{
  "activation": "reglu",
  "num_labels": 18,
  "residual_init": "none"
}
Rows from block 9 of a small multi-label image tagger, named by matrix and row number. Rows with one number belong to one neuron. Each number is 128 + 32 x the weight over its row's rms, rounded and kept within 0 to 255. All counts start at 0. After the name is the row's rms in percent of the matrix's.
After each neuron's rows are labels from the 100 images, of 14976, where the neuron reaches its largest size: "strongest on" is what is common among them. Only what is clearly more common there than usual is listed. The data: rosettes with rotational symmetry. In brackets: how many of the 100.
# gate: MLP gate (model.blocks.9.mlp.gate.weight, 576x192), inputs 128-191
# fc1: MLP up (model.blocks.9.mlp.fc1.weight, 576x192), inputs 128-191
# fc2: MLP down (model.blocks.9.mlp.fc2.weight, 192x576, transposed), outputs 128-191

gate.425 022 [104  99 172 107 113 102 104  85 190 133 122 116 105 111 153 136 121  90 158  91 198 160  76 108  97 157 144 104 168 174 135 109 134 131 114  80 150  99 133 149 130 120 135 149  80  71 194  90 132  84 149  68 148 176 100 127 149 171 166 140 140  85  95  99]
fc1.425 025 [ 65 188 111 119 164 101 113 146  68 145 115  71 148  82 100 138 138  94  64 116 122 130 172 122 111 124  66 130 143 106 116  68 159 162  76 153 112 100  82 113 100 131 148 117 172 114 196 125 158  86 145  99 131 177  90 189 146 114 138 150 164 127 123 182]
fc2.425 027 [ 96 121 190  83  94 148 115 112 107  90 121 154 114 125 134 119 152 173 145 162 157 163 124 152 183 139 127 155 149  42 132 106 109  48 159 127 147 180 119 154 112 180  96 157 135 129 126 109  98 176 104 111 159  93  92  93 130 132 171 132 134 117 198 101]
strongest on: mirrored (86)

gate.534 152 [148  65 134 107 145 159 129 114 181 132 174 146 177 118 125 181 110 143 116 105  95 120 102 129 128 115 133 125  96 145 166 135 150 188  97 132 177 109 157 188  99 118 128 130 112 103 123 164 150 107 139 158 151 171  36 140 127 107 103 124 147 105 168 119]
fc1.534 150 [161 136 131 156 106 119 141 108 140 175 152 125 161  71  95 152 119 134  73 157 174 165 142 143 143  64 184 112 106 196 162 103  58  48  79 111 169 123 145 122 151 144 119 156 106  84 117 183 161 107 132 165 139 173 113  67 116 117 127  74 150  64 164 120]
fc2.534 135 [179 110 134 146 139  96 102 132 141 135 120 204 133 148 207  45 110  65 150 115 110 140 169 178 179 134  78  98 141 123 125 140 112 179 157  74 104 143 175  93 105 120  87 148 171 199 117 137 120  88 148 148  59 126  95 136 162 199 103 133 134 104  96  68]
strongest on: pinwheel (100); off centre (61)

gate.524 010 [130 134  76 126 153 192 100  76 151 102  67 160 107  89 127 173 184 141 116 139 184 128 144 152 157  90  93 127 134 107  98  89 134 164 112 140 131 108 111 185 119 107  90 139 197 111 132 155 101 116 128 209 142 165 174 105 107 109 139  96 154 101  91 147]
fc1.524 012 [112 123  98 114 173 150 169 134 105  37 119  76 135 113 147 148 164 182 119  72 146  75 125 137 162 138 132 148 112 141 127 116 105  99 129 174 163 100  96 179 131 167 134 131  98  89 145 167 144 102 160 125 120 213 134  85 153 108 120 149 114 160 104 105]
fc2.524 013 [139 134 150 138  85 172  84 138 135 160 127 139 140 138  91 128 127  88 160 174 124 155 131 132 114  90 159 103 129 143 108 166 175 180  95  68  16 170 138  88 117  91 179 142 146 147 153 126 152 129 127 108  73  40  78 164 108  98 111  89 105 106 166 123]
strongest on: dark (65)

gate.125 154 [ 95 113 127 116 131 145 151 119 107  92 123 129 156 136 158 146 182 188 179 103 114 121  93 115  69 131 146 136 111 159 134  72 205 158 140 173 133 130 202 163 143 122 143 109 189 159 112 146  75  89 119 107 118  88  46 176 155 112 101 116 136 115 175 147]
fc1.125 151 [189 150 128 134  99 138 132 109 157 157 151 125 150 176  91 138 107  90  62 116 132 132 116 116 152 115 155 140 134 119  59 106 163 187 142 127 116 124 103  98  88 128 127 126 104 150 141 133 149 151 108 138 166 182 123 108 151 113 191 163 164  82 120  88]
fc2.125 135 [103 131 181 126 176 108  76 125 136  93 125 190 147  39 156  99 113 156 135 119 140  81 180 102 134 127  88 122 165 187 203 143 251 123 118 165 140  85 132  96 140 134 142  84 131  60 136 144  74 113 100 154 127  72 114  94  57 133 154  65 115 119 105 115]
strongest on: pinwheel (100); off centre (62)

gate.22 157 [ 71  64 189 164  87  95 171 130  34 154 104 140 140 114 136 176  93 185 101 152 166 121 150 116 119  99  81  81 180  79 112 114 112  81 167 112 125 150 156 113 122 160 146 120 144 155 136 152 104 113 161 104 198 137 111 107 110  79 117  90  88 169 106 174]
fc1.22 156 [118 118 123 176 164 117  67 163 153 141 126 137 122 136 166 159 190 201 105 154 126 126 187 128  45 145 136  93 136 123  48 140 110 197 138 128 152 142 114 144 162 126  96 131 117 149 127 116  57 151 111 120 131  95 106 137 102 105 120  89  98 140 110 137]
fc2.22 149 [147 203 122 105 116 150 119  75 196 133 145 120 168 120 140  70 131 135 151 150  55  88 105 172 141  87 106 110  81 163 130 160  89  79 109 131 152 128 149 128 128 110 108 192 129 120  75 121 187 119 212 164 130 215 105 113 130 116 131 131 113 201 136 155]
strongest on: mirrored (88); grey (38); nine-fold (30)

gate.517 158 [132  65 138 135 144 141 127 169 114  94 100 200 101 105 110 132  96 148 198 129 175 148 100  83  98 106 111 126 106 182 126 161  71 161 167  59  72 117 118 157 131  89 151 160 160  69 161 151  63  84 144 105 115 129   5 124 133 157 148 131 141  99 119 184]
fc1.517 162 [106  27 138  84  85 149 144 117 169 104 159 122 140 106 144 125 148  87 125 126 159 120 128  47  51 136 130 122 149 140 191 139 233 134 120 106  95 112 120  79 183  79 136 170 155  95 102 160 142  99 100 146 164 114  84 123  97 131 105 120  99 115 142 127]
fc2.517 147 [ 68 176 124 138 120 176 141 125  86 114 124 117 146 130 109 107  77  78 170 122 152 135  53 167 162  85 118 137 129  19  95 133  73  90 165 134 174 129 138 153 140 128 181  73  99 228 133 109 155 184 118 120 108  91 135  84 100 140 164 165 158 145 142 102]
strongest on: pinwheel (98)

gate.504 139 [107 134 132 104 121 181 104  57 107 102 159 104 122  84  61 110 166 134 154 107 105 120  94 158 137  98 153 142 158 152  97 129 103  98  93  64 114 132 103 157 108  89  58  90 113 176 135 160  99 170  88  98 129 122 159 125 145  96 110 133 112 123 123 148]
fc1.504 139 [144 160 140 118 154 150  97  73 120 127 182 146 113  95 109 150 159 115 150 120  81  99 102 136 137  92 134 131 167 162  99 128  82 138 124  54 125 106 123 179 126 118  46 119  99 200 155 140  87 139 116  91 138 120 141 129 153  99 113 140 109 110  87 117]
fc2.504 122 [142 101 146 168 131 126 122 135 117 178 124 131 145 200 150  88 102 137 101 188 126 176 106  46 153 106 123  93 171 146 122  91 105 153 131 140 133 124 120 138 171  98 136  93 134  39 154  29 181  89 173 128 108 119 161 122 130 132 129  78 113 159 121 118]
strongest on: mirrored (81)

gate.104 021 [112 118 137  95 145 154 148  84 138 144 125 137 164 126 164 130 149  77 119 156 118 144  96 120 154  83  91  99  80 195  98 150 178 140 129 116 130 129 124 135 148 117 103 205 130 133 185 125 142 155 145 153 191 149 120 102  73 139  74 164 108 122 115 133]
fc1.104 022 [109 117  78 151  33 134 105 105 126 114 101  78  22 121 140 167 150 153 150 112 138  97 123 132 131 149 172 155 141 152 122 147 128 162 113  26 128 183 105 139 135 140 125  74  92  61 127 113 114 128 126  83 115 138 162 118 201 142 139 111 180 167 112 111]
fc2.104 022 [157 118 149 166 174 153 141 122 149 171 125 187 181 150 101 157 177  88 128 170 127 131 147 125 115  75  58 141  97 120 106 110 147 119 155 151 185  85 154  93 136  96 114 142 162 120 108  89 136  10 138 161 148 125 102  89  75 173 118 145  98 120 198 150]
strongest on: pinwheel (82); vivid (50)

gate.294 060 [142 101 134 122 147  56 120 117 164 107 146 135 114 155 129 114 153 183  88  89 152 141 142 110 136 174  99 193 113 126 125 135 114 148  43 100  91  94  95  89 171 112 103  68 160 160 132 106 154 117 104 155 100  85 157 101 137 141 106 135 105  97 106  92]
fc1.294 059 [196 150 122  88 201 116 158 183 175  96  88 115 116 141 119 115 126 185 118  74 116 109 108 153 174 173 170 151 156  97 163 117 126 169  74  88 104 151 178 137  68  95 125 109 122 136  63 113 125 137 112  77 128 133 153 150 106 123  71 118 121 112  74 125]
fc2.294 068 [135 112 140 135 145 141 176 146 137 191 159 158 125 151 123 138 169  18 155 202 117 107 121 143  94  69 116 165 136 166 125 184 118  67 182  86 125 119 134 129 122  99 171 103 137 112 142  99 134 128  93 165 101 148 148 143 114 106 171 178  76 132 167 118]
strongest on: dark (68)

gate.176 097 [102 103 145 136 186 137 105 128 148 163 136  86 134 165 133 133  86 104 121 101  73 137 156 136 142 128 143 116 115 117 128 114 127 128 165 134 179 129 111 184 103 113  82 214 127 143  84 149 119 148  96 127 119 125 111 131 123  95 110 138  90 152 139 166]
fc1.176 091 [123 113 200 144  76  65 157  91 171  50 114 119  73 102 132 110 152 155 128  85 118 143 101 101 115 118  78  89 152 150 119 146 148 179 109 157  64 151 165 109 155 152 170 101 113 142 110 161 154 106 160 145  71 138 163 141 159 105 111 132 163 116  83 107]
fc2.176 084 [111 200  78 168  69 177 139 144  93 145 159 168 173 153 100 142 149  85 101 118 152  89 179 115  96 108 106 142  97 141 180 134 125 208 138  88 115 132 104 153  97 139 123 109 149 125 137  98  90 155  69 195 191 146 148 108 115 156 160 107  90 187  93 187]
strongest on: dark (32)

gate.442 075 [125 102 119 151 138 188 157 151 141 139 156 190 155 125 115 144 142 157 141 135 165 112 114 153  81 105 131 150  99  63  93  74 111  91 105 114 103 183 128 194 105 104 144 170 178 169 203 198 103 188 147  74  97 126 138  68 125 106 151  89 112 118 129  85]
fc1.442 072 [168 155 116  92 120 104 135  77  80 152 113 121 126 168 107 106  95 146 103 148 111 141  95 139 129 138  92 105 128 164 170 187 151 122 142 125 159  84  87  81 105 163 125  86 105  48  40 101 134  86  74 172 171  91 137 167 162 115  83 172 118 148 129 155]
fc2.442 088 [120 131 105 116 117 207 134 173 197  92 144 119  82 110 145 114 137 153 126 156 104  87 126 129  60 155  31 188 116 133 143  53 158 147  65 156 160 171 165 156 160  86 132 130 109 173 121 104 104 105 130 127 141 138 137  61 135 168  95 114 120  85 124  85]
strongest on: dark (40)

gate.283 017 [152  88 107 134  86 134 104 109 176 150 101 105  86 124  94 113 167 111 102 110 119  72 117  96 106 191 113 145 101 131 124  87  91 120 119 179  67 163 135 136 130  91 152  86 165 122 140 117 163 180 182 169 145 123 168 123 114 150 173 147 156 130  94 134]
fc1.283 016 [154 186 141 124 143 106 159 127  91 150 132 145 156 116 176  77 123 143 153 116 166 146 134 131 158 101  92 121 168  87 151 172 170 130 159 100 177  38 132 127 129 161 122 208 142 140 130 168  83  99  80 130 118 150 108 118 158  86 142 117 137 158 129 165]
fc2.283 021 [121 101 148  84 139  85 156  91 130 136 152  71 140 118  77 185 104 167  85 132 124 141  99 126 130 166 164 108 129 129  67 165  84 121 116 216 164 174 129 124  81 142 139 131 140 100  82 146 151 120 113 109 127 149  77 101 102 180  82 160 114 152  71 124]
strongest on: dark (89)

gate.282 127 [131  82  99 132 134 132 193  80 146  68 148 134 171 177 136  88 150 131 154 141 126 164 173 114 104 113 124 131 175 161 213 141 106 122  85 130 115 180  65 148 128 141 129 197 113 136  76 147 111 135 130  89  90 155 131 148 173 115 141  99 126 125  84 164]
fc1.282 127 [ 89 120 207  93 143 120  82 110 103 154  94 108  89  54 148 166 117  88 117 107 165 112  97 136 150 125 124 149  73 103  58 154 115 149 147 109 168  99 169 115 116 141 108  87 134 120 223  88 170 131 119 143 135 118 135 121  84 152  86 149 116 108 146 134]
fc2.282 133 [ 99 189 106 141 124 145 121 120 105  96 126 153 180 180 116 106 116 146 138 181 124 138 151 132 104 182 121 120 110 126 155 100 142  65 157 161  71 131 103 155 119 129 152 150 137  63 126 142 147 120 135 113 153 127 153 101 158 107 134 135 125 144 109 120]
strongest on: mirrored (76); grey (41)

gate.120 138 [ 86 135 115 183  75 128  96 140  85 112 126 181  93 128 153 120  95 160 122  97 151 173 114 123 144 174  67 115 136 172 104  64 146 121 139 108 106 125 132 139 123 104  92  87 103 129 118 142 124 162 168 126 121 163 144 155 115 157 133 153 180 136 101 106]
fc1.120 142 [151  96 169 102 186 125 108  57 138 166 136 111 157 119 119 136 129 131 156 165 107 126 129 142 103 141 165 105 154  87  90 148 162  73 140 168  71  93 168 116 131 128 162 119 115 162 115 116 105 109 141 107 120 112 115 138 158  54 145 109 109 141 133 130]
fc2.120 145 [ 54  86 112 109  81 122 184 147 120 139 131 129  88 143 151 120 135 105  97 138 142 138 112 174 149 119 107 182 154 185 185 125 116 143 143 105 155 186 107 158 111 111 123 144 112 160 140 136  95  99  64 139 156 163  78 105  57 142 104 197 117 120 166 105]
strongest on: dark (45)

gate.186 012 [131  70 158  88 120 126  70 102 159 123  93 144 195 150 103 153 100 141  84 193 121 103 109 146 105 143 123 143 130 131 100  66 156 163 112 106 111 166 167 145 144  55 174 175 124 146 126 122 127  93 113 130 139 115 160  83 144 123 156 109 106 164 103 156]
fc1.186 015 [ 80 161  91  93 153 140 100 130 193 122 138 138 108 134 107 180 132 142  90 130 165 145 159 120 101  65 110 155 174 119 112 126 121 151 108  93 103 162 120 151 141 107 109 122 162 162 146 183 103 136 122 148 130 160 168 181 104 149 159 156 177  62 158 112]
fc2.186 014 [145 113 157 146 112  63 138 123  93 115 153 179 141 124 110 177 152 138 163 138 126 111 128 113 156 133 173  30 119 140 177 123 139  83 108 159  30 132 179 139  35  86 116 122 119 116 107  90 107  98 148 125 134  91 172  68 128 138 114 141 100 137 156 156]
strongest on: dark (53)